config.toml
gain_aug_db = 6
lr = 0.0047
beta2 = 0.99
eps = 1e-08
warmup_steps = 1200
weight_decay = 0.1
Rows from block 3 of a small spectrogram enhancement model, named by matrix and row number. Each number is 128 + 32 x the weight over its row's rms, rounded and kept within 0 to 255. All counts start at 0. Numbers have three digits each.
After each channel's rows are labels from the 100 clips, of 14976, where the channel reaches its highest value: "strongest on" is what is common among them. Only what is clearly more common there than usual is listed. The data: synthetic speech, music and everyday sounds put through simulated rooms and audio effects. In brackets: how many of the 100, against the usual share in percent.
# conv: 3x3 conv (model.enc.1.0.conv.weight, 128x128x3x3, standardized in use, each kernel summed), inputs 0-63

conv.46:150140150133132160135150116091158091122162147183087110149140124169124156126126114140093100196144101182111109131158144118138135159159141096175049117000165122127075142126123106111142120161100134
strongest on: reversed (42 vs 12.9)

conv.70:146170121124128130119147090067100021147118152184201202078114163137129155151097124126117097148105128021128125136142142146118102155109107112128114095130127151137181060131125186125148108160113161
strongest on: far (66 vs 40.5); everyday sound (54 vs 24.9)

conv.12:176147109135119111134113136162115142145103082117163100128127115177140117109129121137159157139134255122054192138116147116149139167120095156086132101126116139120101128103134129128127124111131130
strongest on: everyday sound (71 vs 24.9)

conv.37:157133141113165138130121120065114058130153125177108183080134127162118166108147111135080071154082093137126100143111084139146119152110160080120110112118103145148206104106119101146118121113124155
strongest on: long reverberation (76 vs 40.3); far (74 vs 40.5); reverberation time: 1.2 to 2.4 s (41 vs 19.7)

conv.26:127139141110132162139127118255143176073092133090113127125124117121117000121121127122111239082155150129053157127133151141074120154161135093139222132178141145118129103141117131132125091165114144
strongest on: long reverberation (66 vs 40.3); reverberation time: 1.2 to 2.4 s (42 vs 19.7); reversed (38 vs 12.9); wah (31 vs 13)

conv.44:117181091101161147166134080126162114101110125123165108119131151095086118150149131101178137109171123084140156171197105145113173158129132156096150127149140130129173075141150146125193112194096177
strongest on: drums (62 vs 25.1)

conv.114:133117142153119169183114145117096137107154104120120050184105117110136144189138118082158141141142104174147125106133060090177139120085119144177115122104140168107134121143174123123121123104098089
strongest on: dropouts (80 vs 12.6)

conv.41:137161124113139124115140142167137166115111135099084076153115173139109087121164103137143145105163126171098132148213145089148195171122133152109146115116146105122085149103129092117177127178106154
strongest on: far (71 vs 40.5); ring modulation (31 vs 13.1)

conv.2:112146133193120154132146140087176099108123134150110087156095088094160166165098130100104105148164087155168064147218098115140128115101133096103086147092194152181125186161139147119146039156105170
strongest on: dry (43 vs 20.3); tremolo (41 vs 13.3); number of effects: 3 or more (36 vs 13.1)

conv.36:115173098102116102165132059116155125132157099118175103125152146078112131199152141105190126111171121084152145154180078121144165142115111181148146108138147147106136111173160160123183127175103118
strongest on: far (79 vs 40.5); long reverberation (65 vs 40.3); drums (64 vs 25.1)

conv.117:109145113184078180076126116133146131113152199131128105172095091093109124143098167074138129111124121135153157126138110121098117133129148124167139147147238105124128169141161138118152094168125107
strongest on: dry (47 vs 20.3); wah (32 vs 13)

conv.54:128138106100124134215224150131123120114110105103116106157147136112200119119013136161146143109087108129123096163122167096107090112165098141092138122145126135153142136163069180125097167136071115
strongest on: reversed (41 vs 12.9); wah (35 vs 13)

conv.3:131145117061120082165134170140078102114075080125093113131110156136160111134105118162134151117141109137112119147111188115138209153143124145091139130128067129128154121125126134142102176152128135
strongest on: drums (61 vs 25.1)

conv.124:125090188148134101109107135131128161117132114110072114119134100126142101108133122134084141113130056210136076119121130124136132106112152095117163141126120127153153162111127087113103132095142137
strongest on: wah (43 vs 13)

conv.42:120172093147109164118123152083097077147109076155163102137128160114120184171126157096174115162137115089166148112109139107162134123108093174142083087086111138112139102144126168107108113108156117
strongest on: dropouts (81 vs 12.6)

conv.32:136122156143169140160177094119196094117104165137090137142150115148123120138060128129089121129160104163103072118161187121118073137176119064102125130125180144183127155188094148118125126166158161
strongest on: reversed (43 vs 12.9)

conv.94:121159110105144122161125118126202102107135100149131152131178107110109155118210180125109147146147133110131157193105075151143096110146119102088105145124121220127133151197167174153166070134134138
strongest on: dropouts (81 vs 12.6); number of effects: 3 or more (30 vs 13.1)

conv.77:084189065118103186139164142115112102095107141144126088157127158086150138168092149114144126138159098099155125115156165130078147122129125133151097140105151112115133114153100164114156096196112155
strongest on: drums (53 vs 25.1)

conv.79:098174099108101146137115136111099134132131101132137133110113126108087147143201125124176093125153119106189153180098085153141163149105149166115121134143104120058136073106185110140187103154119142
strongest on: far (66 vs 40.5)

conv.25:120147164106160186147109061137148119125108119174149164078136103167083129147162112103115130167183152121098148124141130184117098173144118072125122109113152148104108057148124148103126097189139180
strongest on: long reverberation (65 vs 40.3); drums (63 vs 25.1)

conv.21:146149117081189139121166126117131091164100166180158191103116152175152159097122134132102100175086163081099106177177140142143126139108096120075086128103114133187095141139143184145113155173075169
strongest on: long reverberation (80 vs 40.3); reverberation time: 1.2 to 2.4 s (52 vs 19.7)

conv.30:134128193096174161143132108075130080145132197218122187092121133162092167133175123138101104227125110140127113166140109143152113165127111076128048110017139151130110093128140140074161104167125181
strongest on: everyday sound (61 vs 24.9); reversed (40 vs 12.9); distortion (35 vs 13.2)

conv.34:129159127128091151175163102094143108110170110150129071159152133115123148189142119141142102162174102137138114142147142111109179146140133128194078115042165123086099100146101130105196120172094133
strongest on: drums (53 vs 25.1)

conv.66:131118163153136132131142087161137166147182123119108168117146114148111107105104129148106137141099139144118113123076147158101061120160152122168124135105137147155063110123111093157120130080139117
strongest on: everyday sound (93 vs 24.9)

conv.121:173123140129155100115113149090152071137083102140160121095144125159163135151165109164099110128191146105098093126202140104158206177101091102108122088136122131177152137138137147104106116178117188
strongest on: drums (54 vs 25.1); dropouts (34 vs 12.6)

conv.83:131089143091181110140132152164112171141127150089112182090129102140139099076142119173118135100070141139103105163135107148112155112103144134067155161164105114146127117072144113170131182119068140
strongest on: wah (41 vs 13)

conv.123:167144121141156205119170203125132105123132130134098088182091187172141139167129115111093127138120136153094119124173102051159136149129116106160108095104123123171104184156099119124074098101106132
strongest on: dry (66 vs 20.3); dropouts (41 vs 12.6)

conv.9:099177098167144124097121135145189128085081081129068086141137148097131120153155111125127136129212090149137120115249118124126137144112145107094103137094130125174107171144131126148136072173136192
strongest on: reversed (34 vs 12.9)